config.toml
encoder_arch = "crnn"
model = "contrastive audio-text model"
dataset = "synthetic speech, music and everyday sounds put through simulated rooms and audio effects"
train_examples = 39062
n_mels = 80
hop_length = 160
input = "log_mel"
spec_augment = false
win_length = 512
tokenizer = "char"
vocab_size = 35
loss = "sigmoid"
embed_dim = 128
encoder_norm = "batchnorm"
encoder_activation = "gelu"
encoder_depths = [1, 1, 1, 1]
encoder_kernel_size = 3
encoder_stem = "single"
encoder_widths = [96, 112, 144, 176]
encoder_rnn_width = 128
encoder_rnn = "gru"
encoder_bidirectional = true
encoder_rnn_residual = false
encoder_rnn_layers = 6
text_encoder_causal = true
text_encoder_width = 256
text_encoder_layers = 8
text_encoder_norm = "layernorm"
text_encoder_norm_position = "pre"
text_encoder_activation = "gelu"
text_encoder_mlp_ratio = 3
text_encoder_head_dim = 48
text_encoder_fused_qkv = false
text_encoder_bias = "all"
text_encoder_qk_norm = false
text_encoder_parallel_block = false
text_encoder_inner_norm = false
text_encoder_positions = "learned"
residual_init = "none"
optimizer = "normuon"
muon_scale = "match_rms_adamw"
lr = 0.0031
momentum = 0.95
nesterov = false
orthogonalizer = "newton_schulz_5"
adamw_lr_other_params = 0.0021
gradient_centralization = true
cautious_weight_decay = true
steps = 1900
batch_size = 128
epochs = 6.2
lr_schedule = "cosine"
final_lr_fraction = 0
warmup_steps = 30
weight_decay = 0.5
adamw_weight_decay_other_params = 0
Rows from block 4 of the text encoder of a small contrastive audio-text model, named by matrix and row number. Rows with one number belong to one neuron. Each number is 500 + 25 x the weight over its row's rms, rounded and kept within 0 to 999. All counts start at 0. Numbers have three digits each.
After each neuron's rows are labels from the 100 texts, of 14976, where the neuron reaches its highest value: "tokens" is the input token at the peak. Only what is clearly more common there than usual is listed. The data: synthetic speech, music and everyday sounds put through simulated rooms and audio effects.
# fc1: MLP up (text_encoder.blocks.4.mlp.fc1.weight, 768x256), inputs 64-127
# fc2: MLP down (text_encoder.blocks.4.mlp.fc2.weight, 256x768, transposed), outputs 64-127

fc1.457:484518498487487548523466494469485482511443500557493516470500510515568501516466487486553476470502523512486494491465517418512514544481487493489484501501463495535501515511470460498465492510508501
fc2.457:525513520500518502489521491515483455509547532477509472483524487480462492438473461513492550466531524542539461545497502497524518500475549510497489527519558502507488512473503523510490504503555518
tokens: "u"; "<end>"

fc1.641:499499458507499458473441523468491433514509443516498514538534547504486493462522483470518463508513469532541504514485512484486509498486521507477508533479504507541512501500505441535517487501472543
fc2.641:515499563497473572519484545507484517466586508488513474476487461511550506510444508481502488505523504548442484508503482490474550515478488498530461478501492477464478517532470528484470534463529498
tokens: "n"; "i"

fc1.714:509522534505479497483493479489509433511497499482511553459563524474510484470494513485527482496514507515498454499468504547511492502529514485485484539468463523507510505490517486513544521505492526
fc2.714:502509495500476483481485512499502489508503496520556437523503478508470497503498488540496514494505557505524515472539506507500476542478518503518461530497515499483476480513506491492472504479531473
tokens: "s"

fc1.439:488490523533552499526484521490498551503511466470520476512533494496527455519497498490500495465499497485508499499496518501503564519518501476479442513512470482463518456511461554490508491504482553
fc2.439:519474500446470515469459462525504488540527520559502475516493501477503514486514503529517482504472489532511501436516497517472440534506491514454502483511472512459514514502522459519527457475530490
tokens: "s"; "<end>"

fc1.650:491504485491503510509489461507506463539501513482517501484472502543542508535539574488524504506464479472523483495499537513468454531497524522503486497474505480491476525472558446472501470475472499
fc2.650:497555541513486504468486508507451472461558499516477480493506491512498493486493486473517501490539516488449483525515496473507557479523476467486510476513490488496510489507520527541544521566497511
tokens: "o"; "u"

fc1.536:486548485510510458555519572513526560502516493486495494507504485446520467499486507506535551466504499480499492470446522496501518506489535502538467478494505526522489518471540499503519507459482475
fc2.536:510506492474497488515516504592480503493508474479517496469495489490534453518483512492478480491488498529485466498573465541480487499480531488541458508476505512466496551547457471528506500538521475
tokens: "u"

fc1.506:515499479509497483494494493508508513516483487498508499467484543503507537529501481494495543519462514503516504489498561517515494522506508495497520516532512461480492494521555546486477506473491514
fc2.506:521463517494489525516468465499476519473435495469529512528476530525505500478512485480500525493464507529454525515495519483493477503511505533521510496517492505499440485518537495492502526559480494
tokens: "<end>"; ","; "d"

fc1.713:489516510498500483535476499476471485496519513469544510497508487465489437493510478520509482511514496524534559510514507514478508521478490554558492466488465465484490548450533486518527459510498490
fc2.713:493496483566476460479481501547492464509483446490493522487506477493500517517460534499478478488500559487463491481473502488496489504513493499501523516502490559459518487520462530547499514460505494
tokens: "r"; "t"; "o"; "i"

fc1.349:516517499501504507482501518502500527467572471546456460486477528476501499541498497479468505508534526470532524525510483522467516484521475502490500453489546484492491506512508457498520533538505476
fc2.349:485502533526475491473491480500502477504501516494488509495511503503470515499474489504512444522489509493466476547511458508514476563510519500527491496513510497511502530461510474519495510510475536
tokens: "r"; "e"; "d"

fc1.85:496509504520461486501522521487543482569497480468476469522485486481507511484521527460514502512493523541496483564500466507519487482517492501491499461447533483505503478487446503475449533502499513
fc2.85:495507507437511529462505489507497472513515509553499528513532456525469518506526519513477492519511498525487508548519518472490466491481483537508491505489539479530487511556498469525510506525513510
tokens: ","; "<end>"

fc1.78:471530500457527494483468488548500484508535483526493457495493466470503439521500481478478537479507482532494490508480524472491513517516492477477542494460475440489470495506499490468464497509513467
fc2.78:451455506495474520508543507507527536474455484453558556461479514495483541543518512502539462483506460514501516479500498493546563450491454469505521528495467503479489516522509482505500498528474524
tokens: "r"; "d"

fc1.535:481485528505509492504526515446505485534508534467503485500490449477539525519487489492505472497477470520534557439464482510427535527504494461505518481494537517495524520515509505412490492472474498
fc2.535:496495490505476561504485491538469508500515465540484504505500545474492479488540531538488510516522534481455530536557466432514518492532449519518539472475461489482476511476545460493498508502524515
tokens: "e"; "v"; "<end>"

fc1.104:517472507492467506505475501493484501498505488490501486484489507521495459546466504496507454511538458537507504491510519545488473529523464453508515524474481485491541499494473532525518489482488497
fc2.104:506511506518506511511468504477456504530469499498506470456515531519528503447494515516524552530495472451487487504476460507500533488479485491520444519479511493469525513436535520515519458459494490
tokens: "d"; "v"; "r"; "<end>"

fc1.613:476520476520507482518549469460525544491524506529495485493519494510501492523511496480477517508518473478503502500499521555504521524477508500438534447588494521491481492507498516476510473516515531
fc2.613:508516509538508458493533524486479486497501483487453512487522479500511472486490505475524500518475514512522510515457485532488513489485541498508512495507480461467525533493474518501518525521492531
tokens: "d"

fc1.647:518490491518491503495487519545531504524547495491532529502473476475475486482509578510490475505486491531559521496462513498476510526505477501519514505545483509485495527506499505464494508494480511
fc2.647:452504459520488458482514542479522459495522504469480493526519512517547452506480481463498510481465485500527465471481516528512526522493485448503488515498533493499499493480481486495496461529486517
tokens: ","; "<end>"; "n"; "i"

fc1.471:501507509499500502542488503500511496558488515515454489475490478506498507492526504498509482511481490511464494506480517491522450492505488493529474468509493484471544547486503512468520488467454500
fc2.471:513496462533515491520503537512516497516520490512524548494485471496493525473485547491497566474509483517463489469474498485468518488477491460535495529473509489512545502495491478497435482491489503
tokens: "e"; "b"; "s"

fc1.470:496436454521521514526525469503485512509466493491521496471497501468501515490525504526458473418489479493499450473564494524442463515554457518508507492484460500494499544503498471534532490479497496
fc2.470:466510509526470438500481566480505481484485477497478451563485496536540447508500513501513487489523540460512506528475482489495522515471481497495509488506484572522519523499496505466482538468558484
tokens: "<end>"; ","; "d"

fc1.179:473557427503521516495483508513518479479530469525510483455481462490542506498506527485518531442475477512475508490499519545513508507468486508483477484521520539546532501518487509503481485500489545
fc2.179:520519506516471503484463499526408473511500525569497516482515542511509494461513455521513536459471526511487529489503496491483528496496480504520565501496536493496498511484483468451477531498498483
tokens: " "; "r"; "o"

fc1.232:513473511497453482495564491564505527488499504480512530547515499484513558527521490500500489502461494529526497490520510531511472510527503476487527460503479539500498519489511501514517512508497461
fc2.232:513476522476508525508481497427495451466491505541491508498488510508501509536439487502502485464497494515497509502518521515515437527502471472497531461439523480522514499512526579486513507434532466
tokens: "v"

fc1.642:505487504485486500542483502488490530481512504528474524532500518496482481557500530477482492492526509481479538467520447494483516537550477501524486489509536476523512507521505437515513529520492493
fc2.642:472525527466522532488472493524468521509515504484515434521515481500495510484525518513514501510517448504551523539474518486542494468519530508476509500513482499529462516433533514496539447502520499
tokens: " "; "o"; "<end>"

fc1.58:490549498503556489518499490523477528530528479486490551458527480501488456481488526543511502488463484474522428466494479515478494558498515484506472505510471511492468510501481531500504491534485478
fc2.58:505486459508437486498484466509485492504509479534500459531492521501511482475551504505517542505494513545493525476525495489494447457522507514480483479521512510473527464537525464477491497466543524
tokens: "t"; "<end>"

fc1.61:510485494536481531478514495512475484547495526511490516495477504502498518484549475472478481506492439497490506521487486510473513488480466492481506486475491498515526504513548493415480512420512496
fc2.61:489489559512487494521502478478523511550487493447520461534505502525493467521462559521515502473513525498504478516529501478520532528531480554503491525520513553461513522489508526514486506549481539
tokens: "n"; "e"; "d"

fc1.151:485507529489480461515444494512491517491527509538491513496520456504495521478519485445468509466485512517507500483532480489538449518544517477536479495510512504458464535474472481537469496506525511
fc2.151:502515500509510494544493492516503508491471471505486481540513487483493480529510520447530484499510499539490514507545468443534532507517531486510519483463500514508489509453493482517500497477477515
tokens: "e"; "s"; "v"; "u"

fc1.474:483520535553514501489483466555484530489496521504518495488548468540488471484518484472472472515512487508483474499494455536503510517525506514498494509516510485471542480519502468472513493525521515
fc2.474:542488480522513503485481526509541530506493474484555513529467493472498540530476517564519497542486484481510505502479548477488500478484462501513533526541522476471547559464478477482473480487473497
tokens: "o"

fc1.191:482511445523490446508506476485479528507490497448490477486502494543503474508491537510481480453491474515551527472491492520440492540491500519502473525461567474503526516510524460504522506515511481
fc2.191:522475498501492549465521523483496509483492461536482516486466532513525501472493481531517515522553504522424497488473523496525509529532484503508531529595543465524495511513518478518508500477513517
tokens: ","; "i"; "<end>"

fc1.307:458524484555448449511478523485521492492493504504486507471499488514505519488458570501528518501500493499482515496491530518544506499505458446488495476538466487486532518510521531516483533543523481
fc2.307:511508529531529504523506485491526498507538506474480493483514523487524548505493429462479477518485540509511437531510488446555447513502510489517504479484578506515505492489522475493485487522504532
tokens: "i"; "u"; "b"

fc1.134:552483561502498529487484510489527505495514495478469527500466491499503514504482489495464550524535479560500490522488538517488490544505478502519511551538542488490466473515473542529520482526484489
fc2.134:440475526503499548521468517529492540506514500469505452485448501491518475496499485513531492486504499527489515513483515467532478463458505508466490496460468522521482526521533536490486485482493485
tokens: "r"; "b"; "h"

fc1.740:488496515477483480567495510486513522445499490522476523463515475451509497479476530467510507474491495481473515459485550506523530427492507502505484511525480491465463481506502475492451491522488525
fc2.740:488574495492473457447535507523491492489446511478500496481496521507508500501499508496486534519480511566503474493534469519525524484525489495500486503485531495482496484487504542512475482437472571
tokens: "o"; "<end>"; "u"

fc1.56:541527501497472497489486494492464492454527504509461495506485517486493557520507462505486494487542545472551525540497533500485518506487521539471499483494504482517517474501525487526459529517497529
fc2.56:481533501465521484481513495529540502502494492550489526496493535488498485466467510468502553539458510501566488487512515476526476514488536490515510490489500510481492530471504434494474462497543511
tokens: "f"; "u"; "h"; "<end>"

fc1.293:482458513518515512489536473469531520507483514520500452508499470528494492577545501506475523499502537497490493563511531495513497516478467546493521484530452502488476468508489519501523502527526496
fc2.293:512490528537489505506530507489489529517525577464478537495509472508514516512476486479518523454511501511540508500482529465524499509480541492435535491561487492495504487504460496491494561527501494
tokens: "n"

fc1.757:493510488535490501494513509501484469482483551501464508501503480484499514554534490483474507497527537480515500522485490508528533478538489516474496514474485496511483486483512457490482538555499526
fc2.757:538482499509479490547500532476463483515489552516474474500496451476502498518504506492510533452500466501522459521444498516495514521475493497499505530495473500502544476527479507520522533453496501
tokens: "y"

fc1.365:486506485525511518451476460486501496529510494510517517517557476452479473493526495461481506512548534470512506531498498489482516518476487525497498436513498502498463457543516538482484493548517488
fc2.365:511484506582457485533496532497505506515498518530504501506547446484473487512492472491510550421528503462512489534443499537532565495489510507453468519510495506474511492466516501493507536495534497
tokens: "y"

fc1.272:497474506540495522511507493503457502481483513533514537559498464505516478514513533524465522501466487487506492508507552504514518498493512531516473490514513481494502467535468528511508528561484547
fc2.272:505504499525475432519512536464481472501499560498478499480508471463496477518511497506495534468515527464511458459449504530495501490513491524515471542531481425498533489510493468485546499500505502
tokens: "v"

fc1.305:512499523532505502479520491467491569506522478485481473516518481502540477525556547423463521515483504576496466509516498568457520495481487532482485477492492510445527448485499509504537507492475506
fc2.305:558525520559480470526513543479491463480512478517468499483516435454530479464513494488508501453505499506554488495461521537527511471500525493416493466511482466461462516506514482504508552529498513
tokens: "e"

fc1.556:505493454492483450528490505504498509518545518509499476486510537472532487491543541539494476492532506483469510425483528517505533464523492502520514482510460516488479493522517509528494477483487522
fc2.556:471494517505509498489494491483525492478495495510513499507507512527517552504495484506508496488485507493502482505500440530511487458507465556465496534503537479519532468483499487456511485512511487
tokens: "s"; "<end>"; "u"

fc1.103:514532512491495499504475531452518510501487574505523497484503489481449520459471484466560462490501489507529526503490496523491496546503505557511480500477482504552506481490484489531490529508507531
fc2.103:506516503484519484509475490515508432483514490509526507484467489490527523486471512528509504485514505488515502531531489468490452488499475502471485506511452541486514499521489546534511503497522493
tokens: "v"; "u"; "<end>"

fc1.638:483484489459501504496497489525473502523512516527521492497488484501509530509481479495481488486476512518501526444525516508498480486543483530498468418446507517516528518503450486500462523515532518
fc2.638:494512529497491521532501458478472508496512511504516493504539496526493504479481471467501487488465487529497482500502479506506471499503491491503506515444515485502523491511547540513515513492513483
tokens: "s"; "<end>"; "v"

fc1.654:489477506499498504521511502471510507509509449486483508469503464490497505531505501460533503532502464538479450512513494482490477524503502468463464507494527450542508546500506478512489490491529458
fc2.654:470473512457506515515475492519481511546524511507496523465462500469481479466504482569461542517501503461505466489493530490468483527537517480508564527510461490484525507510489455503490474486481552
tokens: "y"

fc1.194:496508518535514561446444486486463514537526457491497493510487511510515458482509534522570504486526466502514458517486527506509541475483518538533534478482539503544494508471508498446517511492474500
fc2.194:508500510464510468484467486518516455489431530507482481532457497534505453514539526545485495495509531508519503506514528514457520495495503495477495504513473517513484463507528539513458518457504522
tokens: ","; "<end>"; "d"

fc1.338:539524474544490526499503517476486493516517523508473519527472467483503504513519482490516518470513512477517492499455502514488513495496494529491456542449494502498434513505498526479475517553521520
fc2.338:521456538550514494511488505495499513473485496518467495509509510478511442541492478478454508471508496472565511464459492536485517473490491499504523490477441484513479488507474460499525497520491541
tokens: "0"

fc1.531:454512525525509474490525557452480512524468514489498468496530465518551477466494557469540492514555497511521471494474505529511483501535497480482465499512501501519507485528483462488472499518483507
fc2.531:493505492488474506558515516489579500492496512506521502479496492463483483472487443523496497497442513516498437502465522494456490527514507494512525503538496471496484520464514499490534481470490498
tokens: ","; "<end>"; "i"

fc1.144:553549495550482458510511460493516502455506478523494522460527489480484481515477478492524560461513485544501505492512526475506446488492495545516498510501504476504517482552488499505508545504474486
fc2.144:482439503523547511481483490484512469537501500468478508506501518537497538472489500509500479520542483456500555532506460497539471493537515453487480481481474491499501525446515490481486511479490503
tokens: "e"; "o"; "u"

fc1.205:512498534501489462512540502493468514492525464467537462491505499503473487499478504484548516533478522475541476495530537512479502523497575500505461472527486471532553487548496515510507522466476485
fc2.205:484507503484482555500513510524486504540483511509471499505484509497516475514526511481485523485468528552449513510525522536523515486478459520476499510505501501460479497489462515430500523495502484
tokens: "s"; "u"

fc1.485:492505529492483486439523485522499513498512476532466554539465489482511514505485470558498494528483534535505520481478495512501493503489457496483520480518503520468479513508480499510508518540495464
fc2.485:509470523470532490499499463452507431482496573494447475503574519493491509508502497480511516509504475535528502532494492508492477522491520467542473488479501511508521509501495472524487500469498468
tokens: "v"; "e"

fc1.107:465508489508561475451494472505486499485509559542489525496507487480519481462520450484482488450538472483501494484493519464518503462479518499503539529517535496531499524509480521503492478530552503
fc2.107:495499532532482506524473538482504479548504506476548491481549478483483520517468495520488450537530497465533492454483480489552480516496488486515521485501521506477514493481485478510505471459486412
tokens: "n"; "i"

fc1.37:506522503490511526481499531556489483535515500458516458482495481482506489476524476466470471498479509500449503493452466475506493518478469522546434500522493495544502482541503498473446506486487531
fc2.37:525498512536511504517507469423513478494513493468501526518514518468464531470453451452515525577499474536556490498509495524494495516505556500501528485482502530541541525500490492484495463489468512
tokens: "o"; "u"; "n"

fc1.748:521488485569486509510516521506487506509486503514478539533490462501493464510502501504450503495510507492516493553462504507526480504542487485540505502463507462460484475462475503492466523510487526
fc2.748:580474486497490463472516524469524480449527516551486496547528467515512504518490523498496494501495516492491491521494506526497514507488491506468496542513492511468498502496486477490564581546523524
tokens: "y"

fc1.147:499440500492503524511498507502464434495487497455572491515525405533452482513520477516506501516447484461517513505520481459526460529463484506467530517513541465461491463535489508464457518509444525
fc2.147:507508524532473479513517541495536488503535480521511471489489549487544519471482483492511503501468521513493502504477513510490538500470525477507495466528441521518458514492503541494435480454486491
tokens: "i"; ","; "<end>"

fc1.86:479503455503524502488467469511489528478515537515489500524518466479481429476479460506472491516541475514487479525510455537503521504505516496477513445517500480465513458514497522515503491544522539
fc2.86:458453571485460494496487512512524491510480481468522511502548498506506539515500504478487517537543505472511534504463537487516471505481526484495517545480472518509482482507487473483501485492494525
tokens: " "; "r"

fc1.312:518481499504555477498497473469541485490517496511487480522554494526517495505544561470504484517472469468494447479515452480513478525484522557500509480469500459505510537492493542503491454486461457
fc2.312:529491505521492494472564526536506467487488495501500506509496539552489493501491464494479516472519486492499550476479544504515477496524460508519459525535491477504491472520523478490480535510508479
tokens: "<end>"; "u"; "o"; "s"

fc1.389:524461529520466510479485533477481500472522476503489512491491523488506484515485559466437497496526481495492493486521453485486483447512498502476500498495512498515501505530458457526517524501493552
fc2.389:471539497480518500501515481542505511486481489512551497492483484515492513456533455514522466547501519522497530501486477536500537483503512536520504498488489512538500511486508483507495485479479431
tokens: "n"; ","; "i"; "<end>"

fc1.476:451492521523511514473486490478532488465512502479468509484489533475515492477490484481454537509532507542488448492455496544531519503524477485482529528479500487520492417460512502439502501470471510
fc2.476:526474457483503525535518525561497500510500506534484495508523513514526491519554514493508482484455498484489543513541532480464421507506507522501501483479504503471496512536513511507515497482506494
tokens: "r"; "t"; "u"

fc1.341:487498479511526479481486517489483504500544460509487473502529473496498499500474504492505484491485466521589509502533535496509505493473531532503535445539500497475500511503519510466484496484493531
fc2.341:484501514506501478536492497514502520483504499529505479519569488449529463503570464519505469494491531476529473499475491502516521548519512540514490508489492489491490485523514485453529535558451484
tokens: " "; "e"; "s"; "d"

fc1.212:538465513491490471529483470477552491477466478510495503496518496508455479457477501519479497499492514508490469504467531551477496539566485484555521521497473507528454495544524472525525504514509482
fc2.212:514502459529470468532504541441533487464479494503480524516457496500499510521488529510532474506530515526512499507485498463446505501494485499476519505507495497476518493490552525511509517475506503
tokens: "o"; "u"; "c"

fc1.482:512457513515489481490464505553469529543494513475491571522495528445478488513516498518447510482439515488560519470532546518469489537528520482474563501480507480509480516541467474502510527508521482
fc2.482:470508536519474513529537506518501517477448491452552502470535481503523487529541480460489471500520442440473524512451432547485545466462470508464490482464486550483512507482528529507515497470489465
tokens: "t"; "<end>"

fc1.294:496510507505524459557529492559499477527560517511509466527477513476504495457504495479509497446495492541500465483496478524512505507511494477471477472501480512498512499480515516507533493533454462
fc2.294:545517502498520494499502500524538544489515472525512557478465493478499493519511495538514482513494512483489497542533461494466489544480493519537503510500471531481537532472494485483509488529471493
tokens: "s"; "r"; "t"; "<end>"

fc1.545:484489483507485518495485528492502507542505479450463460504511505481496481524517513461444519505479499528491507518446520548497554524520473496468486511473518507493497524515518492482493505529523502
fc2.545:510472495452540526500486490483490499511505539506478528474496457514503506463504515546477475508521538508506483513475470467484502472510514510553500532516520484506476506457493463502491527492487521
tokens: ","; "<end>"; "i"; "n"

fc1.402:494504527509503557487485487486505468516436511547474485543526498538493490463540518468523511458528470507499490540522491480453545456519521486482489501477495507538464507502507517453533492521499498
fc2.402:503541562501488488487523526512514508512488519426494486522521475508507503528502511544486466494535503456509529531460491537488500518466488472502461484514516441461513499455501526500513517491446529
tokens: " "; "e"

fc1.100:518498488505527534487514467494542536494487509512515511524498471475517454474471530510487500498508498540518487501504519501485499499494550546500514512483442472485481494506456527513515466498486482
fc2.100:524497475486488495479456481449555490517495482525459468484545504510515534548478515485503501535463503506497437496508493528512501555481476530496519482444491482480521443533480534487520564475500463
tokens: "r"; "s"; "v"

fc1.509:482485491503485550494512437460479467494459485503493482515534514499510533515479487492511498460513500465494513548469468500503475524498497498449486513502483521490470497514497502452446505558537498
fc2.509:572475476533497436475524521470514525498511541517508487513543477477500496543493486527514540506487470420515485497503479509514536518481470513511496550483512536496533491529498487489524521507518553
tokens: "y"

fc1.337:508491470502531507473493484517498498502502499559474487521537470495513506507523508520478525485483492488544508507480514495540512511479532520537538499492469545437515498455496529459523481537492489
fc2.337:463512533479494476476509493481537481497471489470521514504525527486500511534481502463491501471475478491530531444529496505502510514457469451503494474478520518497492514494495483499486521512480494
tokens: "e"; "s"; "b"

fc1.242:502523478482514510534521502518523547531506501462452467465508490486509550489488510519477477487512526523522504495486497513514511482504517485461510509484495521511482491500467535511513507493534530
fc2.242:474481475516510475495467483493485477486512485492526506516505522508483519520494488461499509453515480498521527486502475482477504471513497499510490513501535464503480507479511455533466503490495443
tokens: "f"; "i"; "n"

fc1.60:509521492496475512491516500510553491448528456515496511461464479479547471469502475526563512441520495499516488491485523511480532495510494488460500481522519490537511498515522508533489510482501528
fc2.60:491491524508500462478479499503412436529557528509494452480530554504489477469500499504513510521462535505509540514478521467449507496498507506524512483491501524469507500503479530502499513504489483
tokens: " "; "r"

fc1.427:511460533477521485486487496492481481465426482542462517496542520544500504522506499482500447534491523469464556482541505472537476517494507449479509535525492503520477526530453479559522491515552535
fc2.427:525494489497521529498455472506469512505544520507501456490509502461480570512554468510474487492488502513520496496538547509508454481506505537535519442501494513532533524507490471473468437433527514
tokens: "i"; "n"; "o"; "d"

fc1.521:497507513535500472507495485545509530505545533488477482517491473464493515499530533472524467437508521480526508490504457525496495489514518506494488548468513510515479510500473520501470523521530477
fc2.521:509496422501508529528495489535496507521497427514500509455516482528506462516471458541508528541456487477472506538515462521508527546495492508500449519498508466475511491514514473487512451487514507
tokens: "<end>"; ","

fc1.720:532531511470537494455487557507483485518473511475511460484492521513489523507510522505500530496505501511474480502456484517498485466526480464481476465516455483466438505476529501520504540506498534
fc2.720:448447489529493516499490484490510501512501533511492533451525494503517479492475474496561516494478498482539484529524534494478504511481542527507484540497509506489549513479489535500524483524520499
tokens: ","

fc1.446:525488499480471475478517476504471498460511526481443511535519517476509518488480469498455535520495541473493495498528499493494484509504529534495523487475497501477546502549480509516512502523505515
fc2.446:504501471489499500538509513465518515520515531465503502492522507527447495452510476466464509474525477509512501521510482497498537487520521530506521500478482530483527485437471491521497515490462476
tokens: "v"; "i"

fc1.488:494502519509475487537421481504498516541523522520538490506455492513507526502561522537489499532449511510498469506483519502476514495489496474460515498503457502483495506493511502469547464513540500
fc2.488:504516460492538500519502483513501493511550504481492532471504494459502511487528457479546480444513528485496494511511501489470500508524509502543486509503511525505495495467519494504491490479539541
tokens: "i"; "g"; "w"

fc1.666:528524515550466510481474486507459545494532525525499469475522509498517478511439488511462526482476523497495518505475531514473500505522537512530461511465498448513511451486474488495491506474518552
fc2.666:473524489454491478525499485498496544522487473481488502494538509480500510574479460539509463522518514489478526527510508503498474502463507513485514485487545497506481486556494487525537484510507469
tokens: "0"; "u"

fc1.384:514477509498480450499501455476493486524483551462503488543488497576509480530453522480482510500535505523507506491500480466538516502480453477443484477496505500534526525510522493461505555487508517
fc2.384:521496479503502538485503496495490530526513480514475503473507556513503495480489466526538531501460480462475511525513546515502493507499541538524508546500556483475513477443491518514518458481510522
tokens: "v"

fc1.590:474491513510510487466514430482490455493524519508480507538466509483520519534497521550483480511550540518496504448496505537444484525492480506484510523526473559490525527497480468492447521484537514
fc2.590:516516566481504476487500504459529443518510515494485512547517546493496485496485495468522533517496497522532520493484478496503505477542496475562498494448495506502474493451524487479491501516460463
tokens: "v"

fc1.639:504490506474478514587495494519460510489514504433499511483515494477475476545519482535537471485495501515499502504501481493523501477487502517494522505514502468501481511500501518557501532523530509
fc2.639:515480502487513519467470504495498544489493512502504508504502520518492554514467503489516474513488458480478516464487475520495469463497540515494477459497490455477517492506463509592551465515522517
tokens: "f"; "l"

fc1.176:523492511541430514503512550461456463507492523515511509495493489508524543464499548498539476509509481501536510452503507487468494520556481496520499485556512469523506518476533522515460472475459553
fc2.176:436502471466545450489505476547538481479499509465511484485486541507506467480524487466503495489499546496513471497506530487525478520535513488472439483500527492490523508512485503504488493540531490
tokens: " "; "e"; "o"